{"horizontal_flip": false, "color_jitter": 0.2, "vocab_size": 26, "encoder_mlp_ratio": 2, "encoder_parallel_block": false, "encoder_inner_norm": false, "encoder_widths": [48, 96, 192], "label_smoothing": 0.05, "decoder_width": 384, "decoder_layers": 7, "decoder_fused_qkv": true, "decoder_positions": "learned", "learning_rate": 0.0092, "max_steps": 7800}
Rows from block 5 of the image encoder, named by matrix and row number. Rows with one number belong to one attention dimension. Each number is 500 + 25 x the weight over its row's rms, rounded and kept within 0 to 999. All counts start at 0. Numbers have three digits each. After the name is the row's rms in percent of the matrix's.
# v: window attention query, key and value (stacked) (encoder.blocks.5.attn.qkv.weight, 288x96, the v third), inputs 0-95
# proj: window attention output (encoder.blocks.5.attn.proj.weight, 96x96, transposed), outputs 0-95
v.17 128:494477492464528434521449520497495525524473463526486493502514533492506521504494528489542515514471479523481500502493499520454457547470499536517467466506503487479494487488470505504537498546477544530448504490484465526481488501533516494491496506480534453501518524523478501507542523487499511551
proj.17 136:481528496563480511523467549521430438532538491466503514500505491512479519511520515503484497504518501500501469479544508496501531490544516432505493488538451473535502502488499467507467508484541514537509509468481482471450490495512513474514497512499507526470528503488527500493500493515465494495
v.18 098:491485524534490547483503490521489497495507495478464508500498495477460506524482499482505512490517568486532478507495518525528546483495533512507516503446471481485534537507520481516501533491504446467527495457488485456459479505423501502523494536558476494479521520526512516487524470495509514480
proj.18 094:486475503502489504540512483493506475499462522507497460503534464471560480467507519508509545535498497562501541470515485516515457506481500527533513512510547490490463471487475488480487500522472501497534499464496530533506537520541495493472519459499452484507486485499475533497468489508553530527
v.19 092:526541496543527534501493451508513500497459513526562508473521495467492514475497472530455517482489520474514474425501493486527528507460527514487493509541517477510515530523492500546459513441520484486501494482513490495497433515472482490479517480523487488519540503520492511496502489504498523479
proj.19 093:517481508458505485458536511513525471513477497497497456497536494473493483495505502493506493555495509507516504496511507512496495487556511547460536505455495521492501507509521479465557494540487529504491491519475523540496551469441522502526459487462461478534476515533487496539468522485506474500
v.20 102:495508454499467515466495525527499485481506546541500500543550509470499551498504491514514480497471460530492503499543498481492516529504525468498469535523485498545490498473495450514501497488505485488538500554488507483486499496530483519484471456445458475515463508484511487488455515541495472531
proj.20 108:514475522447513462503481493490560501557502465480542492498515486536467472507513484478514500480488536442515477537459501479487503492479480501478480482500458481499536523513465478499468465531538518526531514496541515524536484505488513525497546521520546514503471470513491502501507512517510493460
v.21 075:518487512492530492511526485506520489483540478490538534527517477520524468488514538509498493440495508508491499499471509461488514503507507477505496514505492539525463447492516512503521481429500451497512519498547498507474546482499533482501513447513461519525460453467515499541449486512474499518
proj.21 090:519473522474471460501501485479511554460474531506531535509507493524475506576443456481508483500519515518500498485494468518526498510493493526498484478493501504494525498503522516540545462533462478514487457556509492460527490549509465504536518503503477492520487505491499497458500519512538503477
v.22 095:486523503461482516484510498493493536522517492526494487510482539506494527451507502507528475486482493519451506463527510515502523517508462550528575460523482520534482499516502515527480495481539484512503516480510528495494469497538513488508479494428475486462507475545516488472522508454509469457
proj.22 104:537500496511540482533504515516512494487507534519525474495507505547489476521464534488475499524492482472484490563487484486487511515543491439443472474520513466469513525488502486468521539506479493512465480496513500517512526514422501511479491507509465546538504506461504520522473480538499509498
v.23 097:512496507495524495458490496471483537490489490500473505482446559523518515465500510466461534510553493509488495454494521530462498527516496515492523511518534485504518502491490523548491534452500504525493507524490486494454466452484500515507487545491550490498548486517509504435522499481493503462
proj.23 104:484480516525547516506498554480474541481493534545496477499545495466473478561534549526490543490466521501479517494517504505494528497527481463519483532480509466463445497482494469483504521465478503502502514459475511510513499445561495488475485486525484499502535490482508510503499492489512477494
v.24 087:484477526491513454479500490508496505548502501435467530472494530511462473505486480490506522550493460512501488473506499501501466537500511513551492480507536471484542484471471556529498513495521545489503485511489496497488504488478475482486533549485512447485537478522471523464538491520528470505
proj.24 088:505523495502506522513538510480457516502494504519496489507497472513505509490515513525453491479487497506503469465526573505486513463506499526491474544483492460517452506508490432485470550515516525520509505499447495487466522468516509450529481475521507539502530519481533511517461481481459540493
v.25 097:516490491512478508473468549485457499481508532513508465471518504529506526469511535540481487472521505514473508489475512472462477513509543526496480542486527491494453515537497500524505533479478496510493483535478457479499465495504510524523496496489522503496520557554477557481442484521470519477
proj.25 095:491486497500504482540495499497489504502468507513481481490557504497429517513495518491519502523468558538494479452493493512526529457507508484457486489487462467516512520489501479507527492476571557512501529443518496527484507509546524503493537487462503471493486478489487470526500515540511484495
v.26 085:513489485541464519511503450551465511458496534560476535546503502502491508505473515510530500454483543502532497443493512528490536458509506483485518491462498529490491534498542501507494537500496460461497486476479496454507463507463488524511505480498494553508483488510501482520490469499492495481
proj.26 082:467483503505507537521510459495538488516488516461511484457531476471518468530473494513495499537502528526462521554479472514507484521467553482490532486534476470508466506483504510484520507462459521520522507512476491517537549473504498474495473506513487451506480503538449521507471541507526486480
v.27 112:490516533519490512502517518478503475465517497444538523504512499497516489489516473541457510562513472476516507498541545482501550466537495488500484507572492500519518501515501494504440473456509447517560488496526525485515491485487495484480508480499504476499492482459484482494477523537475493509
proj.27 107:525475496455538506452527489450521542524475517524504496497503538515470495472510460504512513469486500480508496516460513490488468472508484546526518498443526517481522498497488484501556482517509514451484495545539476529530497500479457492540500495506516526549494498527539517498481492472511522470
v.28 082:510498494462526465526467473530511485541467487495519530516503504473490492491511543477536444496492548484474481508492465522490508518523504525508521504484477484512477518480478495461514471564494521533428524497478519518538470551530510469517496479477514479490521534486499533476521488470496493520
proj.28 093:498524485532470495530488535498468520539516509479506525566494483521453520521487511530515533514512507493534547508482471471508474495533476463484449503516484483493516492491522496515484492497537466541491473512481468490464529504464515481483487480508471468498530528478472462504482491545456528545
v.29 102:533444485543526517512509539472539487481502481442475503473505469522509494513482495482502478553524474457500549534502483487497498486544506474455476527504506509498471507519457465504499518487473490521501543539484554518518511484523483528524441482525526525482494506481497497495476517496474504498
proj.29 105:475488515471483491500496476489519527483460485564490491530474563482517538509550488521523497459492506477508505486441503515530495492484512500528534515485524477492533447506517528487455450520549492495478458491478524518451478495513462516472516510504474485510521506479519515473515502471502495517
v.30 070:522485477480459477489521533505506472467472518541468526505472454504477485475498550527540490490544521511507506496539502474494511540479521471490505527479516524520484472503487516473525541482528546486483517540501520491453478520520530483482546521470499497517486509511480496457437510474481481517
proj.30 090:535521484476483509491481498519510525509501524478520516508503471526462468491490470539516485446475552513485493524476506476477491458491507512450469472536445469485465536505529466512456515533518523528493479511521508499511503489490523544513528493502540494459503529490472483541494542529509477467
v.31 083:504479459507477535550522510491475476493541541554482508513529476514488495499504512527484500525466492513514514498500512478479500515486488478493454510481508512505475491501546479498521487503418484507590492499470476483513525482523490523522500464482494485564467481457488496490495527497510494519
proj.31 086:481501508484513438465467485504498519540512466479492514525481471503510524504489465477550478488501504463466463493475506502525501495448539533496531513544520485530500501512446525508511489476537491501485518553528461488520487502492514487505501529532563486456493489548490493503481506497532488467
v.32 106:497515496514508474484521484516505520461521528478492505514513440505506504494470517469535499462443491508505468512560441503498455537450496493473483471515480516549513520474465504506501514522479528515503510494465518525518512511508445487515478492503501475518536512511537476483493524527534474552
proj.32 109:511506489549499518498469513469522493544459457495497496511490562494510508558528503516483492473569519484523515480466511505484510505503524528505536516489479511483483512514517496491426505511527489531525487508482501538482486464505543495484503525501442533453494494473490516496498457468500522484
v.33 118:502456512433464471484491513539497521557483505486493503529468472468502504468477526517510489531479485489524492483508511501471513479482494483474515515554457550520458466514522513490511482551517556489484501497496502500533523489545537498494523487464519499493483461517493492501477546509498490541
proj.33 120:470521511538514510512499465497527504464518492504503494505534495544498481500514465492506460494512537536485482480513491496499485515522516468554461517481549423473534534491482482484476510495518460508521487530469517522484489501436467462502470543522476511499515530483501518512531491480500530459
v.34 102:537490500513493513563489472514516494435505538488518533466523484498505481509461471504526498491424504510514510557547506512514492521485491512467459507505503535515493481527492523516517534474504488498499502462473475472516453513502475543490506468536469482512496485487452471491518516530520522492
proj.34 106:472485507497511485474480545489479530521516467485469468502468528515524533490567520479476495496577496496452463455472517504504530469516465475485518534506466502498492502475515519505529476523502531486506520508527494519509543488510499450478505521491546512501511475504544519516471520490514509542
v.35 110:492519493522465537493488528513479502517499535521484489491506498508494526484542496526499481495551490486492529484482477480488490527537542492529508477520552533551455519474491515524463506427478526502480482511516501459444468506523529513507476483483523490502515493460479503450517450477513496487
proj.35 109:531465504468516471555540501474482489492519461510520549514474526493488491512489466483495487510463476490491470513479500509499520463462485512493478511475443467467540503486519503469568508532495477488544538497496506519541518484485481542502465486517492534493523509495478532531488553515498497491
v.36 134:471525514527522505494499550484500508523544498501439471516515510499477507470546490484505504508507500493496511467512486503460483537492495518521523445511535484521474491498472458498513471487496535501486486513500525505538524504478514436537466487467482475474504496526535469551468551454503511527
proj.36 120:508487497504468489535505437496510472481459499500533545506522487492543519507446482532510511502477495490517480557485522484497498445508512534493470539500459481476510492469514487481474503503514472489502534510468500516467500469516488546512538516524526505545496486480471502496529472514482483429
v.37 104:485491530490505514456546461533528498492477535483528498528529506496487477533466548462505489495491466459502482518493478494496523485502506494478521479501505452453506542491538533455525472527490555458521495477498487524474468513508508493505521507512527456488503532512489490506537513495559506458
proj.37 099:488517484519509512501458517472509501500477487547467530486449506524500526466503484545497494467506507586523514505502503495491463529506488511548487503485496540558511523515484503514425492516520462508491490519484491481525523517527499508479453491487439509524478491489508492499485502500459518528
v.38 108:510481504493538517464504468516516502545519487467494498520483540511468498528514524491494501527531512476485484464470531491501510485511481528561500548427468465463522477501514493512551482509467496508457515511528520519492497455450510473508491533489547517483461489515512525511494487496483510470
proj.38 109:493523501519472489529511505505498531460468509539502526472526475486537478471471505549507521470457503525543505510517480483488485516482503477452517489550523529493473484509466510508495519470506524491518495458519534459490513537549501537506506450510446432503504507502493467504518505500518473485
v.39 098:514499473555501473551471525480527495483534523510489492533491471529477527491485459470491514557478526527506470517499426550503490520511471459509494470506505517513478468524494478473538533477482450532506499499461525511504525497480527497482535518475486483488508480487525515478493526484525523497
proj.39 101:468492503463483494499513457517477511522476523488525494477486540487521482492514531510513499471537521481454529493497569506498473505494536551449504522480495477444526509506529488515468487523549551499523514493499474509491491474517499493514551459521488513495503518527470470524474474464490475527
v.40 104:465479506478505460495506447458490530519446537510518517509517531475525515561504511492463538488477485546507489472483500520512505464504461483487532487499495421492508486482490503493499505533498485469481513499475474516490518482495512501531536521490545474495509493530518500499475566501541522491
proj.40 097:506530503506488519513510491515501499522520498521460526468496483514497455495479510522487471502510522456503523507544470477493522537483515489510457554493518576518484536504520509533459481475504518534510508513504476498493473539503477504455467481501466503505452506509493451487543456476447504479
v.41 100:504479499510492483482538473528501537532503503513514522493501491481501508527503503515485488531469504484486485495537506507502532504460492472484531490546476523509554489508456513479508463484494481492522550493518467518527486489511528523455492471491514498463456475462502534519532544503466553418
proj.41 102:500502506507518495560452475513496487476518520516466485491485529461523499489518492514543545453542487496498476507478466470508485482507482466539484557484502521512442517485559489528492479511507511507476491522504522481487533524493459504512505523491472479532532502550524482462478498478494502545
v.42 106:554455530538521515457515488502542491531524488522492520459498507539506500497486506504460483456523472458449515508477473511520497479508505567515483496454492458482528492519512490501540493520528491516483488479490506531534501511528459519473469483504490514504509484461545482509468466507509528501
proj.42 099:486550493482503512545481524504473499464454535492500521543505488477516512474522494492539516508493493564525464473508578513495501503476529437484527496499489560478442530451502489505490476515495516496514497509493464440491489500494502504515523501496513501526487522510474517516506501488509476495
v.43 127:494465502489519471474533497498512476441503524508484494502511479490522456515467522471530511505454534517530482494524503460486475486477511528484480508490524515489467561449527536519501499498480557506513486501486482501528478503528514471491546484490490525545506483513483479489503572478537465518
proj.43 124:519527500514485528524473522453469564564528476534485497504467524507473519491539519540500473491516456532488488468461520491497496527505501493510501511486467447525523509518501484525491483527529443489478484506504518526475506512510507501526479495500493486450477506442528475530492461515516517486
v.44 125:513494505447542512493478527494528523543467447491472512493488503487518497514516517492514472498461495459454512509474516511536495509515431485551547524500504477504501463506507509482549475542532521466451499480528508524531483503472487507535472500526482477490501491528521493535485467498495520514
proj.44 105:494506522537475481496511472502485486461467497492519508495549464494519508467457515484502503534508520521529487461552498501473519517534529483479459514531514485485495515484485522522443517451472500517525512495507526444479507486536495471477525527494528492490500483512449528495524553491514443475
v.45 111:500518478505470496488519487500512484520518493511557509481484486520524506502465506527494491502480506495495470525507504468511494458527501484549533559511506476512501496500494456516475580479534465506517537519483500531474519523499449491418493515499514503521529477462512491453486502479459485509
proj.45 108:510484494501512514496492497471481526494496545506469522517495517501496499515523504451533527491514522507501509447484491526485481538456509484491480414485494517423486521499527530518535496501456506515484500487502496485509478489534509478567509504522496507471504501536437519522466457515495490515
v.46 103:495526515503540513518505521505468516473472489512464468484501538506484479501529473513515485521506519512520522459524502506494473542494469461505536474502533523534486583474502488510459492463492529503495490553515494477501481504470509460508462502515473501505455462528485501530554517455481492509
proj.46 099:489484502513445479498488489495502508541551479492548534502484472462509536507479509501501520477483477452514505546510480525500549459502508540504473554518471473516524446540496514479486511483532460500475493493498502515481500443523489546504519515498493510491520499498512512463436502510507513489
v.47 090:505508522509461495523463513534439510459470548508471448510536512468487501491490487477532511561500502500538487469536491507516500514504482466503508507502484546484487563497500535498479470482495517482503471486491495496467480504501534480484482534503481472522484510552492518461562502487496472506
proj.47 089:462493496503486511468536501492519493547554472469532524523448511530518503500529480510468486453496496499490493541480471472478508497517504578504482527510499462519503460512509497508483532497489471514538537508477516513512497488490466539484479484521471515438535485481521488526451517504509511518
v.48 104:509494521519557511496505515539500533507498490503520493488522545512546496515500505510490476517506515481523459489498480498501503477473495489506532492468473510412510523514519521459513493496495502469521486531492477505465470478525550492483459537540512474533424495460475489495535509503499493458
proj.48 095:498508505483441490520504490466499515485511513497476520520443445481507470459515502486512527478476463536496526519487521503485503519517499484478494507518512496561492493482513469547511499486525507531470490472547531472490490511484452554514518459455497514483526488518530520513481473462493524552
v.49 110:463501476484483460508486447543445473479486476490531517515529479513485545491446507541553503464528497509513501492509504466486479524488482536501506499462520494491507510541504521541512498536485498498462511500510495485441472497473512472524459515539522507557504522506489504491510533532493508492
proj.49 098:508512498501548518490502550483551541522473482494490500490481507507545483537523495461455485504468517490504499570491437517497512492501508494524506484510506485490488497491508484475508505499492515520527489463507498495514543490495520526457469480444520506438451505475510510504505427502506504519
v.50 120:504534538526485477479482461529469523458470519504506536524535507480538527501479497462544541492466477479541499491493515488493506488463496487501519495492526463506498510503507490524521463477530540488477495508514489533505504486484475515481481483547505456515507542525498472466473475476580501535
proj.50 121:485506479491531531499531546471556515510504459481469508506458489521484496508499505514467480479540502506482472520496495524499517524512525523503463502500441539491496515486528546520451490525494482482509503474468497488489527518566521485505456545512489524470485462478499513545496513527457525475
v.51 092:526472492544491497441521494489470530524464515539491496484563497508521517480472499541541497504463518460544475494518474542520478493509552492520463480520512535495496498481508489491470482516536555486508496508523486506507469453518483522524498502498528507497465477471502503488511441501470486499
proj.51 086:508531498497518465543471505516549498502506503470470527536443485505485478533540482462474489497523477498454517519497500501500540493516473505478557524463444486529516500520465495501498489465497494527495472476471528522484482505462460517483469492489472523501543515547537524480503526506503531502
v.52 092:497528510560506523489543487499517502477484509477502559476513509522509534523474492477480508480501486497526534519499480477468550484470525490454493452497510507497460489519528506517539484429468510536516487519519455506509490499470530506503508466514539483493495477482466512492487475498550522455
proj.52 099:478453513482526475530481551503492510486501478535500489495446483489491491475524523506531526499508460534468499525470529528510458474483485484531503535478462496496542485483485514484517488546533484441473500483493519464497567514564504494495472519505483518525492479481504517509496525515478529517
v.53 109:480489475493487486502472515485512470482490527511529509502518493501466486505485522495425514575485499524525464533469511521520539487538470517490517509498505490496512493483500471518504529523476477524523526505462447483457549459511534503480504454493523469522554515507489516499501523511497519450
proj.53 105:493483505477496509463506501506467535487488515520486500508518528523492491477518487540536488458499477523466502486544466459487493517456508492509465499447503478440511503543484514472522519540541534476516498507525528506530503547489491489477512535486505490475457516517473471509541463484469494553
v.54 110:537469505464447487532508518523534516522475480493517493491568532511533470496428511533507498508473537492539483490543486547477519504483472467473492526504481531489488459510502487482496509496516520489527498511492523483504478511484490499502537523452502488494447452475481482538496513509491516523
proj.54 107:454516500539529532516439486480550524487510541514489501481464485470472514479553472476473489454511507491474514498507540495506495466525521481506489514512522504483513508534501504519481515476514505527480486476495456547506521485485470488515500509516503496526572516538509506463498501433520482506
v.55 125:480526499492460510527445466522507475467494476478521538516478508490486471530490490486534487492509507540536551488546537489492540469490483521466506502508484486509442504488467518503483498486523527472539522479467521496499485532463514473488522466511493467512519513557487513533494484498504508564
proj.55 129:496461496515531494469510528474504500516489505483487449473511484522505527507511481552451532528492489498497492525456466511525476550499477492530505467520510515472557487501521492506512532513460461506481478491497503504496566504534461462492482522534500527490491480452505498504506518514525457447
v.56 118:526480514513492528492537505524535494463479493524498479481494507459485563505476479496488473504504480477501523507495476515518512500475475519502488484484466527507527510493489553553535503518505478518469521503464506525459488596483485498488500497488494467476507500521492490444556465484530512473
proj.56 111:464492516514532509480494502521449507517518513434517522510451510514522476485520498530521505468526503559483471517471499483467485546501522516541508499511474507473460508496501461463467501507514535476547507483515512469557482464529507514500485486521467521528501492483510510540469521502503480543
v.57 099:504505478472492488485497511484530487538481485497471515500532489512473481491506515470568494491491523458463515516490511500484517536559495511486475499505529543532450473486492539520511492486474511524479498505544553456490470491470483509557528487459510531483530511500477524539520464473506500468
proj.57 102:499487511521546520528481493499475497467498455539531468489491516447497542504489460541462518550481477499495496495524508504490513478479503483512519497519491454494531488519490530489490497509501498479499522431481479526511535539500541509471496521509496495490490492514509463456519582493545486500
v.58 110:471505467487550497505502574472529486495472498475491487508533496512510496510532498511482510526488497526519446496512500500504514508476466487492534472489510485457495502453490490459511496529456551489540483499470478496473529507475541462575488515493481506501520492516527520518498565506490500479
proj.58 101:506483509503439494499477435500492483513484511543510524505521508474496464486475515502498500502487485509522554516496485450492481528523525532525480542522521472533545483496498474497475529493534488534467509517533534499494507505492492530466529487476514491505480491465469472485564444454500482512
v.59 102:480512517509499527514481537488491497500504532484480484487513520505516486497466495473579528483462508488518514498510483520516517491509507472460493495529509519466443526498534541439492503459508539488495484491485509480493484473502550549543533537539503495496475515485469514484507439498515458488
proj.59 103:525487503504502468475542486473508507513493448525515487529452464508495502497534484483458469547514483515465519521469525505504482521542475519517515525503480470556554457516454504544505507477497464492509509489516482512490494516508475483458481457509495503508527467497525502517501555520512544513
v.60 115:500479540483543506477535513488506509532517529480470477461455494519459462519537513503444490498496451506434511491473542494512510486541486501486538521529482482501528559496536497476497506503485489510483507475482491494517532480543500496470495550514478527483514500484504509512517523488505491443
proj.60 115:507510498521435531499476486516469500486537486542520532534549506464525527467476491494562509493496524524555474459535482478499491496470506481526482548495550528529457485478483510496473485513509476482502515556519465470493454515487511503508510477498483481517491497519485492504474510512490523518
v.61 107:474478485484518505509491536495488548504519497518490494533453501485497500499535492523465512536477521551504509535478533499486476486510544468533514526544481514557524478473472500505466541492486482499486535526473512464499527474551473504487479507464492457471473539447470477484493490492503520507
proj.61 104:541509514494462484514524447491531519502504501473519490468534493506471506515468472518512506490532501452509497447522471494510504501479490491458504485485527521476480531516532481486523458516511526507530475500525510566527427473479515493525510503508520523492545482544504499523529522468461519478
v.62 112:523522511516479515474490465514526513525485542530505492484456466493519483511484492499488497530456481455525470525499509511512514472499516496472515513569534507507495471515497505486478481508539496467533506477525499523536496493561487539415557474499483492497510498521467474461489485482500508497
proj.62 110:484489495493518500501504538524489494475534488473481513540517520531473515478503518473509468492555501532448463471488494496512506540497478498508498443430473515478504555475513507504490500499475499514489487535453486504487517521475474447554484514528529515498513499522510537524496538531459497509
v.63 124:518465525466499516465468463510518501529510466514475526484469559530474454517514520479473519440553494515473527453477532490494485495509500546493540540502507489506489512499495501510473530510553505474478513496497552470469488473531523496481528477478528537517494514482485505515482491505491478515
proj.63 120:503552481530505489547531530496479520467501492533514478500533429477522527516491462531506497524457509479513477520522472518492523501493544422490490478504507521483493486503500515481525473468462471539525482530483463498510503509466495538499495500523493476514487481492514521519531500493529533453
v.64 097:500525511481507500457502457515522522480527516477523545508532548522483515471468464530494504494494508498484525500538510465506533491463493543522526528512464461494478440484478511512489548466510488521460483499499540519542504498472539544505500508482519481490512475484457490476464466502472514522
proj.64 099:512531483561514523512486540490529454525518501535453483492440512476489524506510487522496491487497507482463488534480493505515507527513511490494478444513546530477480525469517528517512479503466508478518486492544487474464523496505472513459471456495502548498504510455526500502552481477509499529
v.65 093:480539547497486485450533538504503508523510493477492495489511507511530521514542489507503505445529516525550485460497526471498485483458490487506427504486495468506513462465464527479518502517449517473523465524486524498512512494506458487535521494489507461489518526497498467536491523509527488542
proj.65 083:542454494511489499512502474511458460506496529509509497476484501476436490471469510499496471559458479469452479547463504482523497515503500501488559499513467509487483504507518489481483494525531458522490549472503516503510526480487490482485498531507499514497531501491504504510520483536450528431
v.66 094:527481489509484527422483513513534515504484456507515472482464516508493478510493563502504489459523495554499502513522521529536537459507501488482512474480519520475499481490500499497480499547486455503554494507513514509510496512527463447529473492451439516498502491518485494539523513502506516498
proj.66 097:523477504487514492554476463526507490478503532510509520509502508540539508499532487458494491564463495455518484499476486473486496519469505490498504518511493498512477499495540473493518485461508566489441482561476485515520514480466543499513535512515505486480485547503493503489435513523485502490
v.67 081:490530505504493525518507522495496517488510467483489539528485521521462539504499545508453505517546474517421521500472525501534510466468497516494522528483473505480532480501537455480490495526498461528483492497437514505507486496506522529475473542458535527507507510502522473520508455487486478479
proj.67 093:498487498518537476499496498518532485513492543525495481476508530482506464489474482519548512495477500476545496463522491480519505484521494482528434478547498469490490502477470505524482472517534545503534455520542515485500529510548496498501523450553478471491475497464501523463487530479502524532
v.68 084:483499503525445516519549542515514484478490491516505502491512451457498481514495524464534503523475486464486523507448457470528492519494486459491481524517501504512522524496514502490514460552482519467494540519454482469463488529483464494512467488511472511540481507502547507539503536504485536501
proj.68 082:473488505460516457470502462456469534507499501488505484510536511480500502493509509473454509481499526561532473444548535491509499498536510536515491522492495479486518487515491488442474482531535511510515507501481499523541520497552551466501541549495528501517512484517476508507489522506491479475
v.69 101:489521518491544510531478494471445501494484508495474517526539444446506489515478507493502523459479481476506521467522451518500481483487519496513493527514527560486537531515500521461494511517501547510518514506466497455465476489520515500472492548477507494546525520461513534488497493497463496532
proj.69 098:495502501487517472498524541478527526532470470480540461513477502518496504459535506505465503497484522510537464488498534491485526515536509482483522494474452471501497472476505497482508522500471508494517511501513469541555523534510491479531520469555489513463454477572484497520518521527494542500
v.70 083:512529522525518523512463469493514480455524521467461447485538491510512469501503527450510513524466537509477463514499485542476521487492508515473501482532515514476477505510480477569504503434480521489467483473504478545495501483524525523493525512516548497482505520468477483504489540492505493530
proj.70 080:487534493488473486489492498494543526514477472534496558500482493523465512527487496532503488502558491525521541507492544490520481498483482515520465526472519509539492478516524483490512505511480451521520506475484512477465440504503479490500461477440460492469485487513493527502503427511518485532
v.71 091:485550449486518451485507470494535484484493507483499507522500479493552508520470489471511512487509503471557519484505497521534508538459500496515488477489502537516536437509550511487490493526495503453496494521496506465518509460481492526509526489543533502510473465494495473480497555444502502491
proj.71 089:501495493485475527486475512454465472525494478486522467477523487464482526471479530494458487509504487500449448503490524507502492502537534491476523539539467505455500571497506536523495492487490471522509504489493499549477496541473523463516526520472530522509528496523490533495507494550497488534
v.72 110:508517528516528499507495474474478485540488461543536525484515534514500506472485556507477508501538493445470512514475484497503488496506509528541489517510474441545478540503516504465474515503533480522489517465490513469477493468488499554503493494476478513530549460492492523449474482516503535509
proj.72 113:483486492562490503483524535503497497499513511501455451518473500453508499501543452521513524495451530523514513525521488502520538488502487484498509460510533522456518476485503531524468494523477511545484476520476477495501499529516483483440486498520518495458454504501518433529529503485493475503
v.73 117:521486498474527520466545479520489523499487506540527516508526481433510483469455478487520510448497532475533534467525511465493489489482503520521509557532510528483487554502486551496501525495466496526527494481507525472490461532493510514472501507493513453529487490482485491466493489467527479473
proj.73 117:481560497509489477504489528458478484492498475502475451491450478531496494566551504521484469505488490549514511528491468538483520525522538486483521484454495516516484466492505512477513483524488496473462504533479495524516540491478538496510512473489508538449494528511516506546501490523467516508
v.74 080:489479497486549507474494527503534480479496499505544499501538481516529509537535476493475483527484476479528455516528509496482511501522513484492489495535481530517557470499469525510489496449502527502498433495482454517530539513535525470491495471448469475484518514491455470490483545503524498521
proj.74 089:543459498491420499519462450480499513548518504519461528499467496483492474482522508494493493494528494500483519511484533511533484509484518509505497450488531515479480515507511478440510530488458504513516528438517503499488473495506469526510479497474506529501490504529527520557550506529484488496
v.75 092:531497521506529522497460469495475512482530557486475494515508493511518495490465490493542489480480482495501483543538489543475485513494541469483535473511551526506531429504461492532494516498502545515484515462519491462474500475504511510475487557544520500496494510498506514473516496511440482506
proj.75 082:491537486495514458532519530516541516480491430481508539518504510492505502517500503493455513533525497492513471439458508504529516489485482549526491500499444514491484544509512508539530509459476475491482481518512504524479475521508494533546505466495478526512464507491485501504511471490557491542
v.76 088:452511521498523550449518529500501493517467481514517501470539493489511526496478506535495456508538447461519463504534522517510477514501446518507501526506511471505506571492509509473515506545477514510515515521485519438488485493500478483504527523444471490509538501508481482524485475499509510473
proj.76 091:551477494503480477485503461545457511507504543503531488519473506482524445542548486494494497497452539551490501496474503486496489502529517462512513466481488553479505453494474491477469505514513506504503511484516509540523535480500505506481492500508499512487486529518477483522522542523437456524
v.77 098:481536494528462442502567520493482542492500502486474530478489496513528533510517496479524505486526485524514516493482498467512466509491503476450472478485476476516513427489481512453501491529527517489481492536505501503516522541470480514486504501533515526480492489546524505533467522512447492538
proj.77 097:482480495494525535500521486503443447518517522479496461499541500496476525477452536500458501532487515496448469463490512509548479516485487531486536475514477490529492537500499498536516526505506457469515508461506495506491525478515488489529505532513512492569480491463477490495532508488515501445
v.78 083:487466487530534436542493508498517475484489510508466500515549513510496486505579536536490490510466495472531523536481488491508482482521517538511498479495454503489503474513488503499468499502520475509517489496470453528497514481483480460497501515501428498526515516494497559468479503509471531528
proj.78 079:551489521489462529489506506455512515493542489479499489512484479463486513451477488422526539480525532476496442496504514534487522518502502467476485505516568442503491493485515503479506539511502516468489521476502516497488470523521503493453486483505501512473486451505518487524505511493520519467
v.79 086:493510516489500456485534503493488504477517519444477552507553505524504510436475527485508509469504464465505528504491518518489509480487513557556486515499474467495461468481503456525508528524550503532498537505459508490507487500490503520515484513511506480526547480518516515516485465484451493504
proj.79 088:457528505546526498465484554520532480497522491480495470537489521469474525513513504510527526499488498506467453503492453507510532477534471468488558531502528495462502506501486505496484496532508523481483497477549483512481528521515472497469525479511510556464445488459479492474498495508520533511
v.80 086:500496518586512514559534476471479512486494493514472524436525484463476474501511511477497512491492486498478515474508487487483508471537488500491519529511519489474462572504520505481471501475523501547506503506514477523517484551499501463466525504493515532486511478494496526498454461497523496536
proj.80 090:502507494478495483460525530518499512519471483517504458550494491558513534506474497514490511488496545515509517498534501522483499532508509468466487472492514522563504436499487502503525527528490499442509509509457464478484533472482500498513476464495470477523444511556490499516491513455486496486
v.81 099:485516494520489456514498488526556502472464485516491517484541506486494493489529520532506497455501504476508515517512491473511549506474453509543446495529531468470452517511532484561486473486495532508507502480501501530504473471492496487520517480552470517543468472502512513472477537473501536489
proj.81 098:521531510508496513494514509469476493523504502548545472527491471485499513514506499489497510489507512481512517510470516473490491473550535517494520530490555503485522480503506504444508493509518510493490530513474485462499512571481529506483514512409509497463535512452494457502470470517533460494
v.82 110:456486527557512517484529550489455473526508516487476505490488485492525494527515515493487550493522524488518479450528492499495531504483515485497450512476495483504486584515544506464498471505527525508510535520517491489461488522515506472530518454475514489501479505462493481469525481480522470527
proj.82 105:498493478478467499529530491540462543509448502497513464542508486502474487474491499585525462489478469494488492528493510484495458482530502456490542509508482536506528467496529525508478527496486475502498502531464461525524503502490519482518501552497507482503499507557522506527490533512478522470
v.83 095:474498519470498477543469457476497514526507462509461476478481468511528486465504510509485536498558481510524491495457505499475473557505469507529500507484512566504474527503505504443487542497519531461496516468534518476473514523516489460480506542538485473533504490494486530496503484495494503522
proj.83 093:515468497504486516497545547517524496490483487464529510487521490525493519487492503496511484544450514526485478496510519500516542489512469486510491489502467418482545477485491506534510520523492466517535522483450485518565512495457465485553520473539515500509510481505517470482496525512500463478
v.84 098:508481500509490471524545519526487511487514543527492483486509528468497483495541479493513521477428523511529568511546477481497506513490551494496466514539492512490479450513480497525520497481537488547503504491502456535526546521487497489520499470505483468495484489494498500437464485501494474495
proj.84 097:508525492498472512510466513463474496464503457504465530536502484516474545510469482509493466494580475465478470528483468528490505524525503526509517493459549501532486546488533539457512509512452491457497510496508503476470484520509513498505489495480515541506508502502525521530530515492530533479